config.toml
encoder_arch = "tdnn"
model = "audio captioner"
noise_aug = 0.01
n_mels = 64
encoder_channel_attention = "eca"
label_smoothing = 0.1
decoder_activation = "gelu_tanh"
decoder_fused_qkv = true
decoder_positions = "rope"
orthogonalizer = "newton_schulz_5"
max_steps = 4300
Rows from block 14 of the audio encoder of a small audio captioner, named by matrix and row number. Each number is 128 + 32 x the weight over its row's rms, rounded and kept within 0 to 255. All counts start at 0. Numbers have three digits each.
After each channel's rows are labels from the 100 clips, of 14976, where the channel reaches its highest value: "top examples" is what is common among them. Only what is clearly more common there than usual is listed. The data: struck, bounced, scraped and rolled objects made by modal synthesis. In brackets: how many of the 100.
# conv: width-3 conv, dilation 2 (encoder.blocks.14.conv.weight, 384x384x3, each kernel summed), inputs 0-127

conv.35:121106132179067097149098115101133129118196080186102190135070108109128100127134163087142105133186165124119111115094166132146127057179157120144131143183077156109118076142191132116159133145159088160112140134047155164132127118119120076130053131132125147116093181147107056096205122130130168188086115108131101059116092104155136167124156136160148102172126147132145091152123162146090104142120
top examples: hard striker (91)

conv.295:091119150085125105105131122144121078109128122098124144083101164119127118126152119079080129087141117160131093120092161071212147077112159123107111168099121109131134156149115132177129157108154111146112158167095096174145169124124168104133165198094152127085074089116160101145104125087094111117172139150155145144118128125117124076106083134108113167145167138062151038179105086136191150111136
top examples: round plate (68); one hit (67)

conv.233:073103155125074161102181136132132142105194155119147134155132133143124134163114138197136137124152110087084051081119148145220163136129084126122094095109178188069167092151138158144116071131163091132142152210101084160063157150185151171143134162119085184183138130086152145080079111075141101152112088161156131133134201145148141140132099152142095158180098132131063105161133086166142091171095
top examples: wood-like damping (68); bouncing (43)

conv.113:112152064082112154096154135155100096149111114154069183073138114155135146181166123115127112156163087104180087186105160167107055108133088118113088173111151076138159151097130093213108108173135093155212103130169107160103180123065129118146147119135010159122099161113150114125119162130121123149161183129145130125139108106128083127099099159139104127128089153188131132171148225120102120083151
top examples: hard striker (76); rolling (68); bar (41)

conv.149:118176121138132178114098135128100129118103155159106221094104144108114127148165110119073184182118165137109141150094107140087087186077140135127186159114138086113139120125112146222165153114128128119127086120121094216112091161124125121121107091205137102134156120130132184123136073149101121112192165135184071118183136080129139154207138165109136157120172149142129133189147180142155098124134
top examples: clipping (74); text has "clipped" (74); one hit (60)

conv.186:132119147105074169086148107113170162104188115154097169093105188116151118109131155079143134139144124126117167121146192147131128132105176075168084081194102059122140115101147086113154129153109100149143144126116126112122121134164104134146179142099161091119103083157117136123146100158108119126133103125103160175161203167071130130133179089189131175149158139100105144120107158125124123128076
top examples: wood-like damping (43)

conv.90:154121105144125124113110135098139111126084111145131093087211110144127115176113113057083135085089135112101089137083092190095098134101195096142084183132198135104109125123154075104088140115181175109091141105079207139152109160145117116147181111150158117125110144133121156136095179141145160152122119113144116097141127160092166133164127161150111132108140064118189107125183108164108200128083
top examples: white noise (99)

conv.344:077110163146162085122157142132114129123137173172161072148196174158069094121158127077124126153127126176127178143141101123099174097126106178103105137094136074105118153107109120143160143110143158145138167128151066144131110090105119093121097165158105098099151168130150142112063070111116111147110093138142127172113124073085109130150119156166075128123183078184168137111152151148092198105102
top examples: medium (100); one hit (72)

conv.97:098101099068138101140170115123183101148130068110109167124118132105061122138161127064150112130081091178098136202137131163154198112117120123135150141137112121138157192147122172194161147105161143123091183127130132153174156065125110138085103125114109124117174139138141134144160175178152096138131121139123146086172136147104137092162125124109149138085123100119096166160124056105122094106075
top examples: rubber-like damping (58); bouncing (43)

conv.345:123144118121142168193147155144091116154127103145109126074145159160059117135158116095140119123139136104129166098109167097136125149095119096129086116130133124085087091111159130151104130138075168177126089060127175107081088133156150159144132144103145118104125115120080177232070149097118136115113147110131157135140116166086143103121178134067148151100168148074175124109115155088178115128165
top examples: plastic-like damping (72); one hit (66)

conv.273:112146132130091157146132160136124149128137071137185062120109138162099134131161131142155092117058128155106110123142129123163098107195116112121103158110115100168106126136102113169173116147172165125130127122160114118095100142096156143191135139173170168103118167188116160109112130109100098147084115197086147150142127110166238144182049105081175168101109159129113194154153174116079130108171
top examples: one hit (78); clipping (42); text has "clipped" (42)

conv.235:085110141135170111140129156217133114125138177143183144183180068103128126110143151160108111091139125149135133196080151113151063126153144129122134173172070084122176129129161117187119144115125166146135159128160096162117108119150121133144124134158116136117168158077147123162127163140124119147193180071085130103197140142175155162110094117149164129131084110088104076130111094146144081138089
top examples: plastic-like damping (51); action: one hit (51); clipping (43); text has "clipped" (43)

conv.375:106172181132098094143113102113131059076114198100111162130070102087104103137127137132125153119128117136134208138143104091178187109126138107080143142111126112092136085110112118154170136189161178136138100162111085152199136146173104131105160114192127127145112159123155161076105084162143205107134146104121144090130150162124142117112153149142102159181135141133109091096102092125094130170101
top examples: bouncing (81); wood-like damping (60)

conv.21:154105075151174169090157057142100124137142154094135131145138144138104125089045196080156092147182144161169146084149087125212114065133075168174198106114157120106066115101138126171118159135140151199119111144115110168082148114153138138092083182150165138101105106123183167059115128119169150103100140136143116102093068073132127133167146132124120136075200127156136142141122153186138094194058
top examples: wood-like damping (98); one hit (64)

conv.160:101167156120133118131135148201145143124152178160172123102120136098178134154142153148133103110144122116133106119129120105097192123110090121074128137162068106139138134077072093122134133194171131114139179196143129153071149170120149130163143094104118195105109097146140056166165226109113131084132088133172173104162135135127205108133100099155123172079133202090086159152146158117114120141034
top examples: wood-like damping (55)

conv.9:093129144140097087159179118126118107113110185154072047126111075119163144091118173143197082159144172181153134104150139099089150127232171116093090115147174083104115130077099137102158112164086185085114140113144116110118152126124118154140159112137195152125126118127148137145158096140142152195104164130127141084132162189088097185144153132042161082171115176117191153111134095056106130101030
top examples: striker: soft (76); one hit (43); clipping (36); text has "clipped" (36)

conv.67:094062156079129115187121059166141100142122127185190123130164118157135152136124063104143126151124172089073151122150152184203123114162173134087098125130162159165154091167123135149113126083144146105108146065113149096143122110127166112097181082138166112174143131113105159082127148101124112179144132121109075179119095132133180111131112112076111161134140068109154198115097102051084072092085
top examples: string (68); one hit (56)

conv.193:092119137167205194152107087125105087152084118043191071135143000127141128187201172103153127097101109124142149088105150126091197118094130098163166161121153135100139164140131155067134115141107120118132117160166126140116136115139122111139073179176100173055170138119090203159130137097100166125150098152150177091129122146115114159089123104185132080115139146085119099114131148150155137114128
top examples: medium (70); wood-like damping (64); material: plastic (36)

conv.64:136123131117132124172172078161135096153148103116090106141102117155118147116167115122176081129132118121076119163168141158137096096135139140143148110153142079137144144135118086153115095130121115133167087117094164070106151136177114124145155100111135205064128145146064157115121074120125159119125149095084151108174094165172088133169149112104137093133163194178047082126087102126097162136067
top examples: one hit (81); ring (42)

conv.372:166125145166074177150144163088117141163192151145121097068154147111135117092145131141120151176179081132086108118146129139114102173103110087086110089149165128092142193129154135109122100146195102179112144119102148139091108169136166115095123125094158124146102129104143097170080117105183146214167090147150085171157150141129155162101177186147203059092083110113172092138105102159131103125150
top examples: clipping (37); text has "clipped" (37); white noise (26)

conv.347:202106168178104143140115173146132093100119167087156134139147116086127130107121120152084149120137084133093132131130143123111158153116127093115074165102134142170112109094168131113130149110097157113145086144088173070144142121151182087119150136097082126107136168119132131133116136083137166114122138104094105148112167141117084127107110230133110098152134121107139183140106182174091129119149
top examples: plastic-like damping (68); bouncing (41)

conv.306:139092169118127180142113176107140132149129177115140166106110168135086149142154107172119106083139131148126147152134107115108123053058134149114109103072117123066060077116119164063131146134161135179131125062084111105129188122170043201098065093106080066095147137172089168149051170100197155143125121160120167142126174092138109114077166078126074184058155102151127089157184156090154063156114
top examples: white noise (78)

conv.199:122101120127193138086126194162135133167100072119127114179132108132126130162120126087162095168117105137129122145101151122141159073105209082152140113148166131146133210137107079187185165130189048129154129086144130096117238134115123101104124144164139137132139092138136094071112114113115168138176134154157194076164107094112081123138184106124189125092116110131094131173126105141094131103141
top examples: clipping (72); text has "clipped" (72); one hit (68)

conv.251:094151133121159123116141154080118119137136186112152134161164111126076095091118167167135161111156076152120141092097114096137109085118146083186125209089186098067141121109113131136069155141163134147097144158107146078124097105116172134186122117170126129106077163112162153134119137109112181120162138081147038063090138126104078127125095110119165156107156145091131120136121107141157095176151
top examples: round plate (67); one hit (57)

conv.29:164182088153070098170120093109153121133080180108168126103144162119155098098063133098099134140102066131144146121074148130109166142118054097099164163132099061132108107160118150169049095153169193201081105106129145120135137117118127185103132163175134087150117109124116131135119162113107147172107091106127115139134195102094106112109102136147189126129079079121103130165112167160088095123162
top examples: plastic-like damping (60); white noise (30)

conv.174:107138075133132104118073184086169125066124119110140176152162069169157153119099130117127159175091092112167121141142157133138117100147174121096133146131128059104142135127167094183128104153077146114134118148165102117093150108110148176136077134114131132156099167095108106137132152108119124118110156159131134136178090115118099182199136185093129169155143143145105130200117099129164124151135
top examples: clipping (85); text has "clipped" (85); wood-like damping (37)

conv.134:153142124146153097096087137119051124151131095095101094114053206084143135167144160166163137145092137141100105130120076139113144139138167014119124141066100092168150086115149132119139130141095136060161165174076147096103080086161164118126165157144202154150118116139130147139103107175134111143105127094158114161147163139127120142107174127132131088102113137164099207121121146095103114145172
top examples: plastic-like damping (90); one hit (57)

conv.158:103156112123093117124143164073076147165127126112174078138126074091165099142173126097132100105126140136107138165121143113130178215135104159111121108131162087094150107093208104108105085159138141179116099097123165128134110137186202102125163126073112108118086159097101184111158134124118141132164104154095123073095083113104158150157108119136095090163097157096190180167071140110109184166188
top examples: hard striker (82); white noise (25)

conv.140:098141123057137121125204130119155184111065142126138073129152098157053171170187092142149117107156170153118102237110151133080100115136118166074132112106094152117156109110167160168078158145229138102110133101104154097173161193134087109100111094086136125068159098149116124180081186147116108148136149118079171187137169146141119156138153137137105107151091191103153171088149131111126094192144
top examples: rubber-like damping (78); one hit (68)

conv.305:109166162101124115069128120144128093129128088119135124145112133131165092159180059111140075149126122089116092170105147114103178156115133185134051139154211134110110057106159177137126163131172132151096150226103098144147156102149116120070085113128140137128222133142228089150105144129135085131128114135151159077208125165101218128153125096119181103107169155134083118097137189083100090152117
top examples: clipping (80); text has "clipped" (80); one hit (59)

conv.82:148160125148124152106121119120158161156073115100110115081185131148070128152143122137164137161120130091125167097161148083105115125102141177131150074166107086155130104126102090135134123159049192102143074076169218110151098208149094116179077087142116110160142135088087187121141066170075136103094140135126121116095205049144153128140088128166114109105075114093133140173181143166166118122145
top examples: wood-like damping (54)

conv.328:107222084088137136147142144117083088144156137100100124144051104140070115108119117085088100121124143154104099131096168171147103122155141195186149152119125160143175143110094087186117138129108145123121157100110140124124126133142155134140136132096111086107185113118123135160157117120138153103103130162087148095095117130078138166149081072135086169123098149129145021160104085131136092147130
top examples: large (85); one hit (71)

conv.302:146123120099123188129082123160217093195168162130117096110117146157083097079102091133164125125091110152093126082158152152153124131168161140119182140141197151133078101129118087148136193094142099085040046149107084153130147107188152174117152142172128134114138126180171137121116061137101137140123144136135103166118158128079100160141138111138110124106099101115098132117126132104178135146173
top examples: large (85); plastic-like damping (69); shape: string (44)

conv.137:186120159114105135151077125071127108128172136117144038168140054194142171160114070186120147100125154082087152128108109163119097182127140163117119116086164119110147155071128107093165089127159045134128153145145182115137067144057114099089178056117093154155199180090134130143130177080112069206116103146102169168096170172115153161134099092099085128131122088081106123153139111150109173116175
top examples: one hit (61); shape: square plate (34)

conv.187:200133105125182137104132055181111137134101076153157143119093081107145094172153182161149120133154145104172154144099112106123181123136064156104088098136150116101092149194103168122140108203135133105175140110096151078148096103142161155162125139096134109096107136104101157093133097130146129125125097132118096121109074108132066135156101189175083125174201141123109175142182123109112129146086
top examples: white noise (97)

conv.380:114119046125155176145125125125132116183110165109171144077149099117117139126138152126171156124217134094171111137112159134077114162075096167158109083140162134099151153116097144113071164112149116129133141134130100103176138146193092130169125120093139181164147143168128147090149180146138144150103120138113139097124160119147152144122131159104129098050062122108148198117231177148160100178169
top examples: wood-like damping (92); one hit (51)

conv.176:189085133146140157129107108192150096179082108117074072127100068110085108149100181138112107089155081095096090139112166133158112075164159157093113146151093119158123170177132084116136146092169149093111109145096160101152090094191172136103115146126169198080097067072140197166151108110108120140145112125173160160139104147101107105136120176145157132048139134125116066173126109110167186158179
top examples: one hit (65); clipping (47); text has "clipped" (47)

conv.290:135123148125182136116204134140154194113134104160133106119150183142171169157153125147117185130189117082134129130139130134147128172078092137098089159167111158156137157118079193111032139103086151114098163152150096113160172078119051113176173179157192152122163137159072227120120095154108155131132132103125103140172135124176110139167158107138133159133114105130026120142129137130131088115103
top examples: one hit (76); clipping (41); text has "clipped" (41)

conv.279:075157149139135131112126113142166105108148109089110201185166154124088113102138096068140125126165164180110120099134129174135211137160101134163184100116097124086196116174102107159187159119129115113076133099143098235111162117141192116073073150156113102142159069148192084105124091171152166081151145131163174125143088167129112086118139111130149106116107134106063121115126097148098115158092
top examples: round plate (79); one hit (72)

conv.261:118126133198154113089142133135140088155124142111081125131096081116114109176099119137146153092163192141139139130131141081159149123172110129199164146100092068120139132100147152123151081090145146098103098155144134192106122038177151143110123102109130101135114135098130154132158156067108180161136117154083149128130137102177027118159151134110119155165127112156128173158128088105079143109126
top examples: wood-like damping (77); one hit (42)

conv.109:097154123187110151141099121071099059073166105149075147143135088109117147131121167182121179120118124163115141134112090103137183102171142172136182145169110070104112157111108147086166091117121151153095125130090136181085137168145156101055112117125111100114156137136144100124113092171153112162192106124124121112106056093080101134119073084112101121147109120140113122116124124164137130196132
top examples: one hit (71); membrane (52)

conv.353:145168138079135075110170139180150151111124069100070101112105099149067164075136120124146109166127128130122140113094125061054105108156157159103103163152186113111165085150117171166151139129153117129172139173150101102088189161097136128118077135086118203075100133123139131098203164132152133153147122063167103116103168131154080138168098086180149164071114198198124081133127129121116140109134
top examples: one hit (95)

conv.222:166136161119127185175089086122160118222144113097073114083102139134135147070145078138100133112169107130100090102157133116139045181153162110065167111121094145118178091132163133124096127128152124123120171146096139148072104078114140132133142162172170159222165176137071146123139124157170085102139098169119142192110191108116174108153110159110150108050091117103100107105094150095091222091152
top examples: wood-like damping (46); plastic-like damping (39)

conv.65:135128064092134057083173166181158158149093138132104122158166099094208140125128138131068099143099127128154189090155135097088104167164092124088105183129118093169130142139145117095112049119122147126134084161169118112145059152162137170133144124108158183158237078148132149121139130118088149153095107108144147089089137150179086161136140168075113092113192124136108110154104165140147134117148
top examples: closed tube (75); one hit (65)

conv.75:088129107124187092106102139115091123072186159139118106110148081118084148126134138131216142133137131113104121149121064089172086115089104185083151154070117188183117187105037105104118082101143109128097121147131121115145135135185122107101110076109136087141064131134122112109167208105114120157098163141171115138137139116122116187120171107142067179115110109166114165096165141085057116135160
top examples: rubber-like damping (100); bouncing (62)

conv.173:191086126158147064094153089160104228145109105183077119103164121163169104187125161082167134127130099086194123104196112123138140170113083146202130097127120056151135099141141128080114126162130106117119128126129121102132151126109125151168136155152115152082098162132108122133137066141129149089122060098091158111094092174099125130126146131163137150153169105079131156174136146115109102089115
top examples: white noise (86)

conv.348:017162185138155158148077115118090072146090098128111115169172163072100107127185104179124138193090165149107153087094143095091146106106090172174166130104089118174126136158131136163149107109162116106112101154133168139147089111136086134138168119063055106137143135141076117144097114111182147087182162154131129157156123091165110129081115189104117175131162158105057158154120178124126122143128
top examples: white noise (48)

conv.190:137058104066119145099133139141136131134201102114172081065150097120108083170122083111082144191126164127130149093158100153148087125079120106102145145140066132143132087216086153109148148141198167123147104116103145130128181132044102169130166129146063103131206147118111119154163130142166187078104145168149136158150129146142132168124099123131133101179129124137099080139115108155169194096074
top examples: striker: soft (94); thin (high-pass) (74)

conv.39:146129147148174146080160117117081085086135174105187096104172204160148097129098073085122101169167113077190100084141135179156125128110110118108142158109121117199131180123114104123089108126125099138109138071147067117155156105071098117130150108123202160145143169146185133095103104122146089126141127149145134177126173097101145053141093145130194149089102117136102135126164088161122122127118
top examples: one hit (80); reverberation (64); text has "reverberant" (64)

conv.310:105096139178137137149097098135143145145124183113117126111142083137060105133090101118085145165105122077118135139142093110134086181097174140157112101127121131173127171096162109163194128108106145125119127085105148104115177095108095134117088139090152124140177118119120103117086120121112113092137147114126149150129175167121109100238104103095157141066147119144179129084189086106109065105162
top examples: plastic-like damping (44)

conv.277:116117184126153084166181156105095100168150097136131107117164168106086145114101138088106091112111166099167168158174090113117151119121168056146102141159094108144161121181156138112133101132073179183095105044115121118134136105093119211119157100130092103182194135210140089113104145081152105167133087137125184124120148156117094131136128095097124142114218186141118155136146131115151118061091
top examples: white noise (66)

conv.271:099092140054101118133131112180095160174146110154067185087099115115114200170111189131126119140086105122114151149158091064175106145153109125147157120135142177101115091115101123161089124152110129087143131103147079121165162162172087099140083132169098184122141077126082132152116105125177146123131142156114092129166187173137110136135107110106146081181087078124085145095104139213152089060122
top examples: striker: soft (99); one hit (52)

conv.142:133093156159105095184141088125171080155089159162176133147089098194189134115136152139089116129099143084156101103187092118123198053140098176134153095183100120147144118114129202202148139137098157115122128113172145171133051113174098117070099121110109128142123115126106121137118111083172124156107163135102102120162091085119125168122132121095115098119110099142126230135129122135102159139128
top examples: one hit (91); bar (35)

conv.23:115144107122142086117091098066082152092088132156131130175117192092120151132092096108132110140148127130090207075162137122134113049157114204145109159076168158151130133168143093104184130172134152168115179156053145146102140102115088136139115145090142143104085144149205053150175111116168145128119087095179096172156089105173106161153159142113109128183106135118152155141110181190121119135165
top examples: string (87); large (81); one hit (58)

conv.36:112110093152175134111105147166165121132156131135117061208111107139134153131137137077102137120127159098101135150096121141151125090147074049129179181155138088156085168126161088137096104128137129084066061111154114146117131094137183146121144119119123091097119116117146091144128099105147111144069107167209147141152100165144175077121129145117132096158190092152132104145061084160142118089141
top examples: wood-like damping (54); action: one hit (50); string (41)

conv.196:073140120102184114170106131111159162171134107140122163142152148216111147133118051074118181134096178109107049062165117097135150104127118102139104131100173141126099125121114134208152161121092152118087164129112114101126208121130110080130130086128150077119194140120200159133070115086119110120170110157113143097122141078127158085104124078140152179110130144128146152141063145080147130140112
top examples: large (98); square plate (39)

conv.352:068195100131116144073154101113142161169108128162119084109116129192142142197174128111145147175144101149140143118092122142076128086093153074088144078129125100136154078159127117084180131125099132050154175105074131124146101117141114121132113151063160127144131140134144133100143145165131107090186126147090148116137144138092066104097149098143148118096117070097112179085138101093159061120132
top examples: one hit (84); bar (59)

conv.217:101101144106161090090094081131122144104122174132118156119149199071067120173135112086172122140097133060176149167115131171143149105107142100131122112130152151134182086150197165102108168142163111178156185083090128099134128132092090118127139149142131133161115182182130170107106134137139181072124147180117141157114117133128127207110111067147157109125102136133155100071169149099135077130073
top examples: large (96); string (42); scraping (42)